{"arch": "convnext", "dataset": "procedural textures in two colours, tilted and lit", "mlp_ratio": 4, "layer_scale_init": 0.01, "num_experts": 4, "width": 384, "beta2": 0.99, "eps": 1e-08, "batch_size": 128, "weight_decay": 0.1}
Rows from block 5 of a small multi-label image tagger, named by matrix and row number. Rows with one number within an expert belong to one neuron, the router's apart. Each number is 128 + 24 x the weight over its row's rms, rounded and kept within 0 to 255. All counts start at 0. Numbers have three digits each. After the name is the row's rms in percent of the matrix's.
Before each expert's rows are labels from the 100 images, of 14976, where the router gives the expert most weight on average: "top examples" is what is common among them. Only what is clearly more common there than usual is listed. The data: procedural textures in two colours, tilted and lit.
# router: router (model.blocks.5.mlp.router.weight, 4x384), inputs 128-191
# up: expert up (model.blocks.5.mlp.up, 4x96x384), inputs 128-191
# down: expert down (model.blocks.5.mlp.down, 4x384x96, transposed), outputs 128-191

# expert 1
top examples: brown; white; ground colour: white; pattern colour: brown
router.1 095:110120136132125146056100120127160126123077174124134137144160105152130095128085129102114134112127136115137086102134101128122171091149161135118154075120119119136155151130084128112083118169078085
up.5 104:175115077134124135105114135170145115147132130093140136177085125061080099102116129147147109126133118172097137145107139126139103175091099140137148170148127103144151134124155156134111103148147135
down.5 098:136121101154108131140138148166129075123103111103129168186145116067162122173159122110117150138147131158139094122170122123128169109172147102121115136122135145119079147137173116153168137096128132
up.6 093:117134118135142125155165157148119143144170096086136147118120163153157110128139099131154109169145130124121132149073121145130136195093100133176120130143149113147118136122088130120160129095151140
down.6 092:111147125158071123100139125120126148137172128133147086109088093088182138165113117120118162082102149085141131120104111138090147122149150086112101124129132108148110114109127161160117122093121122
up.7 102:150126112118098136129124179142119117132125144142125147134117105137119126099186105145101107147152149136141136144120127123166078125124124140114110167118150092149089130126170140143139124161137125
down.7 098:139165080149155105159153094144164127118150151118122157093092101116115133132152107104147141105106148142112124160172113123116132126128108169086158150107110106132046119091104091102149136101147133
up.8 098:089101155130138122087139135149149133122140126118134124141123151140175113156162109148100091132105096114133139138057132120126114183144119132153086128063127116124145147145094124139148128133104123
down.8 098:153159079111052125098144139106129158126144115135140114117141113097159144163107117144099110124163140101130117129131143142145164113174125114114085139117120171097085109080118114124146139152105159
up.9 105:170141150130070140180140117150088116128146072150119115120115156122112114112216121117133150128155130122144124109142136147139130161124121109176061128139141141157130129110122147133145106114178125
down.9 110:133108115142166110160109124163116125100113200136119127156105136136107098095148119100112114095110141120170132121097140118141139163163120105124196111156141132175169168139140161085112136096184125
up.10 089:127100090133148107122175128187082129119092147104132134154114123070111130139190097123100130158122124147147165112116135149128130153093131135110118118147154127122133139119114103146129134177121148
down.10 077:098126092121112142177138117135125119109097156145090164109166130148121088155147120110124144121153136115120146148130104175123151103132114132128132113129104108090112113124155156191128138109104124
up.11 088:161131127167115117117143121138125157132156120163143135131112176155164153150143120129095153161149132212140137142144145136142074117125118187118160181163149145144116153128128116181128149160135164
down.11 088:131113118156140115157157129130159132132099106140115146116109137132132115176119160117156122115127143128136143105184109130153100129188126167147165157129122143127087098176144109084113112139143166
up.12 100:154117112089086144119102116144117084070068159095130094176080122082094123117107092094116125139130138203114100125122096149112073134095100156134160123113106130117112134149145132127104100138130129
down.12 102:107147132107130161156138099089141140152171088157119134121136095119154070108190133144124158121159151159151149130140159075117109111140101151092128134124100136094127112077116098121133136145120164
up.13 094:112127122152164105117158162177089149152117132085139128142128156157119154117153081156127147130122133109154135111131159171119145108104148137125122115132165121137180117105090109140132133156119142
down.13 078:148096134136123152151173130125141149120101157104135152092127152113088080161139156074151145141123099117121163116131105124085084111178165085176154149135127135130079140139140177177141144118162120
up.14 081:134134141163130099139159106131148142148147153140155108105154136152114106134146118140099164147157126228140111141131126133137109133094133144118159147146135145115105157108127117179138140126131145
down.14 074:133108082150122126144090133130177128142088122161107150122094146138142111157157136110126122112148137134124102123148080116125112145127150131130117183097130119128116144162087123121156169138116193

# expert 3
top examples: purple; blue; ground colour: purple; pattern colour: blue
router.3 101:121126124152099121179162120168113142099177118102125133135138148176129140126177164130120101125127146146124135161070144140144115151118112133140134156123146145146141171112060146158155133110144133
up.5 101:136141140129122124148101150166111118124151087135163159189097123155144117174082129136120110115109126170120162105135122140152119053105137118112146156090182145136144106161117143131113121093150140
down.5 108:153145164113133121121140142134205128148162113116145118146096129104126145111163073126160148130172117155130162126163144117143114131096101135110177100148121153127142138167111117097140151152146085
up.6 099:118126116134154092123112142149121121121152096176151143149110128153158093157049144174143149159143106112141116129173084109166118105130179120133153145153128139149124122120122144124115137120142115
down.6 108:169140098144157131106117136099133095127118163124129091171091125147069144138139158111152175150107131111110128128155121112096108118129081150121109139124138116152113100133128167105151102089162093
up.7 097:125103153126129083110095192172126111115101147113114118149091098074141123124130133164103147102108142102131116091146112169128162127088137130126126090177106126154165091147100138112162126176110146
down.7 090:132127109186153143137132098119117124144115109122199111131154101132093149113116163104173158123077100145111137146103175054123120152095114130088148130122145119091134097141089145111120119123086125
up.8 099:154139147084107130129107134106139109104112145101147115123102131127082091143145132124145111135156118172139096114185106177120115206126136159136126104121151132132121169091133131147130119136129135
down.8 089:091136134105100135147094098136129143112113145160125162154113138153108136095139117137126131152142112147138135100127087127137099131150137078136080121148143105182171152109124141140149158127161088
up.9 119:172166140077175141097146148135142109116145121126119133137141131106140133130151117108154141136141106132133126142139097132137105161094118155094120111101102143136141123097145135121140116132152154
down.9 116:127113150147151133137121132116144139104105142140126134152091167170141113108167113140124113114154148118115147143164154090151103113139099136130213123117152133109147105147124171084123117204129133
up.10 104:151098146145134121127150120126127099122146161060122123132101149122082137124130136132130077111117132158120113199163105198105124167141098121127122102082107109107106132104148132140104119130129129
down.10 094:125121133102055108137127105100114091131137162100138137138129136141135135151129075119158116140127137142141161121150132175092108112126153106148127146124128112139123153139126166202149133068179121
up.11 092:114144125121183122154096100131104128115132160085127111114107138129077124133107128118107101137107121123088114167159144164109136132131149106139148110047119090103114122125125133154120081102125114
down.11 082:104154138158076110124090096157102096128113118148126171112114113130180083126130110121088151110165139072111153115122103165101149121114142094115104136139098128129093116127145136178164145116158108
up.12 098:098087145115139124069142133159056095113062134164141113115130103090147119124165116096115170149126127137112121074116110135139074095136132154085173160160122130132110096164071128129112123128112101
down.12 096:154109128199139122208136143129170125149098158172114159111146086143128135154066095139125104123086129105103124122143149101130157124110119135142192107121078150107108101130166171104119153146121126
up.13 105:144189133158103152158124114125134173143157119091166128173131170155125112144046156139148126111134156166141155129130103119139134099169129121121103123137120135150128122111208152089146122166176140
down.13 111:138124120187135120149097152126138084110178125143148148129127122127153130120047113120151112132104173117146104144123137129110135095136100092131155090144118144131117124141103150094131113059131062
up.14 084:122143131135140097171135082129089164133148148121163142092137132160130118110150168089126130092097120125147156159128143128100148094102148112156119145100081109138115139140181143121123120180122138
down.14 087:113101096138091122089150108142096098102184117150108104107156123160138116162123192097122137108091118154124095157085134148110120072145122124144111100112114123135141149133130101155132139078093130

# expert 2
top examples: yellow; crumpled; orange; ground colour: yellow
router.2 108:150103152126101174116122121155110104105110116136140127149092116126139135102118159138122170133120142087117126147197124136138083171125173149132132158142154140117131130134182144096124128090206090
up.5 086:138121110120163117153150114165074110148144105149134106108116144139157086188148106147193116111149105138115147137140153140120116135101145115164104141085077147119155158116123176111106123129149117
down.5 078:150127097147127163132117163126167100107118116165126123116167150109145134167115105148123116123102150164100128137148162118069142097110094114129151130142145129105065128148123119148129109147122100
up.6 105:108119082135154081117132121149103114112122124137148124104125131137177170110129141153114184127117144143128146072134121119110135073096130112051183131110149128123090144137054126177146123131094120
down.6 103:134122141119111114145121122117096148117094136098108136159131142162144112149189107124117102112187147074086123107139164139121130066133165086141084140116119124095140082086153128145127107168120149
up.7 099:120116105083083156099127129100116103110098110141123115103148098101117082102145123121131101118131132098138104054143123144127163109142145128140144107150101093092147093136095122175109136156102122
down.7 101:129129084134159167127144122116041143131161103097146115116131132122095148116118116135131157152128136129115172110108122129111169134091130118118113154133113127136185108117128103088104106112097129
up.8 096:150140123148109171090121118168103109130069131110149133143142141086111134162092121143129127091144130188151102135158143167127105105158127154066134103126144136119139158148114137112164108118119148
down.8 093:119137145100126115099124147122129130151164095071133169151122125133165159110123106105136120101095152066082106125120133113131102132122122096134094129132126140111097100065148141128149111151107138
up.9 137:127127113148068113153120127132122130124158087133132136120129082177170165124161126104152121136125138109106146119109150130122139117132118130152098131126133107129135120106100130193143131154143123
down.9 156:131129118181189112123116129120116126138159131101120122142107149119114144102120112114140135142119154104099136125126162101113162125125110078093145106122121114117121132147115134100142139096126122
up.10 091:142141104148115151128134115157087134108150082145138141142101123128199096151131138135152179132114160160150109100130096108128119100164092127107091142128092110168130136182131118140129112165163120
down.10 094:131113083147098134130157156119155095102098097177140160142130084106110123131151168118118120137091113169142122124127097097128132166138054124109112142129118134143104129180104134128125170129183109
up.11 095:113147110145105102163134148150166161151138158122134160136098134129155162127157138149142113150131126154106155163116164150132163074121111097154165139101146151115130156141143127084139127173113167
down.11 096:093102096200207120137132138134167138126125151148138125150128140142134165140080099164140097146125137142103160128136123114130149108094155147098152127139132113118120095170142164112139119081150121
up.12 101:112131146133140127133148132148158134145162085095145143117146140150160135091100129140129137140138133111158136120114156159150143138130129111148104092117070114164149158102117160113152141155136144
down.12 091:129120101100121131131148116116093126127127132114116095091133161136122138184130130118145106075076136136153121110136113144078105124055087152123165130127128129117134148142151160102140121135140124
up.13 111:153136151147148137121134111145170152149108166065147116109164136129089175142132114113145168125147144178123114128123157121141130120153154127108141106123167124137161196113146151112128107113127154
down.13 096:151116112132116134139151128160146161135082146093099141101137167142135158171171120086133120123132125183113101138131170092147111122096106073141117192118119153119137175112157123104123110134121111
up.14 103:113180107091140125123139170161126118107119116122146126115137146107121122185143128130150073125143189168135137142080108123140112145092110149130111082108097124152169186126126134139126109140136173
down.14 083:109120144121116144133131086129133078076176127170105105121121165151131109138104140160071103150116103132179163135098124145147104138107125144133070117120151133132128111130166116138090092145114151

# expert 0
top examples: green; grey; pattern colour: green; ground colour: grey
router.0 096:128127125120109117151159138103108138139140085119114129148168151113122160119140137100133120093128110109124172161134125114118111117139089133117117161113151126114130134127159138117115132167128113
up.5 088:132144160145061150116130130122142137150133114129134131121137132135152128137137133161159140127174132119146088128119138148129100170164088138158076083132089126126131148096116146172120163139144151
down.5 086:101116130138164121155136149117146114134137096129103157144135141154160161121124141157132139133132168127140102115142193079132215103128128098095148107097112114116103115139128137102088100145130115
up.6 107:122126150133114135134159083138140110098142109114110115158113123114126116140120117130169171150152100129060132082158108130147158166125111150139128106143120128139143101153099119108137126077123136
down.6 100:102127149096065117105106166104107140123146085135129170079118107100094112102122094107135155136145144098147140161090151134169140105167119106126103129143145105158135139119131133133106163105108152
up.7 083:117129149155079112106145110128130128146159129112136123117115137136148153151148145165143127096162127126159087142133136161121118166137109124166088085159104178173143141117119118169140144121154164
down.7 078:132130159163143117118100114130095137106103107098124161163134154134162153100160109128140138132157134117133137131136158078137209133158165082133135126113096138112115114096077127114140101141107110
up.8 093:090111138108142141086152103152116124144160098095122141126126123131110085149125110159133147131104130093097081150131115128136148188103103128115111074090113097117140147085122103119111134140149150
down.8 093:107111141151092104122149117095116143162122150167138121123131106118124126121118137153121101137113147117135141122088152099144142128133140191097110079150115107110130105124125152129155113166120144
up.9 108:134122119111155155131126128161119130141105196118161127115109106097057107112165134156117149131108165168129110152142156140157138173110179122117152122096120125149148136046145122085133118106123149
down.9 105:132123095162134109103145132110165176135189108128147078123120124109137152186059144124119119125109137088114126143135128192113182136109159112094129071128143132120106097111107119123118096104078134
up.10 098:088120130125133111121111124107143149115138120115117109116121105162148141106105123107080102108104086080140128146151143113110137115126129127125162113066112138121113094152113105135120105085094146
down.10 097:172114123153141163139100126135134145149120124123134135150128137098119161124108121123104115110155132154110104100132193077130178149093103080066078151129140139078124102064100141093164092114114124
up.11 093:128159131166115147117137130126105164139173113068138140107119152167123149169089129111142096145157157115127146162180173119126140141153133115144140089088171156161147139098130178116136133084174126
down.11 083:128128125134137123147088101095118175146123121121130110090124113137150094107137133168107115125117156128159123109078175183157123107129143122083070150141109189104120119087149114081103072131107154
up.12 081:105126107141165128128150145133102105153130102129126117144129144130145095129115086139149105186110127084080152135151118130129130110145127132082138080069114113131130128152093137113109163092126131
down.12 088:146169122130122126112131151097101130155158100148067104093137099094158136118108145103143138127115132115172121120118123141139125131110136113101086068126109123113103109125130085068141078102096108
up.13 106:132126152149118135194130112147159122134118102062124113150150143123120078126099106162144150123152134175117108152142163183141142122127155115193079110145172152180131151104155139120137148117180130
down.13 098:119124118108143147154154114115099141138128123074116148127140132124078094136177139112118176118146152096127135128169128138113137124126142162151118154117137132137141137074186159150127162144082114
up.14 108:111145160132153108151163104120143140127145127066149144164154169155164095091076118155119151165103078104134136129169123141131210121105162113105112066107106116133128142124141143105123135117128102
down.14 104:128081148206115111132129134117146165142117163176143115126130133138137119148086135131127112141127163144144127125151127143153170150135164100146155099153112102118121067110095162168110111163131161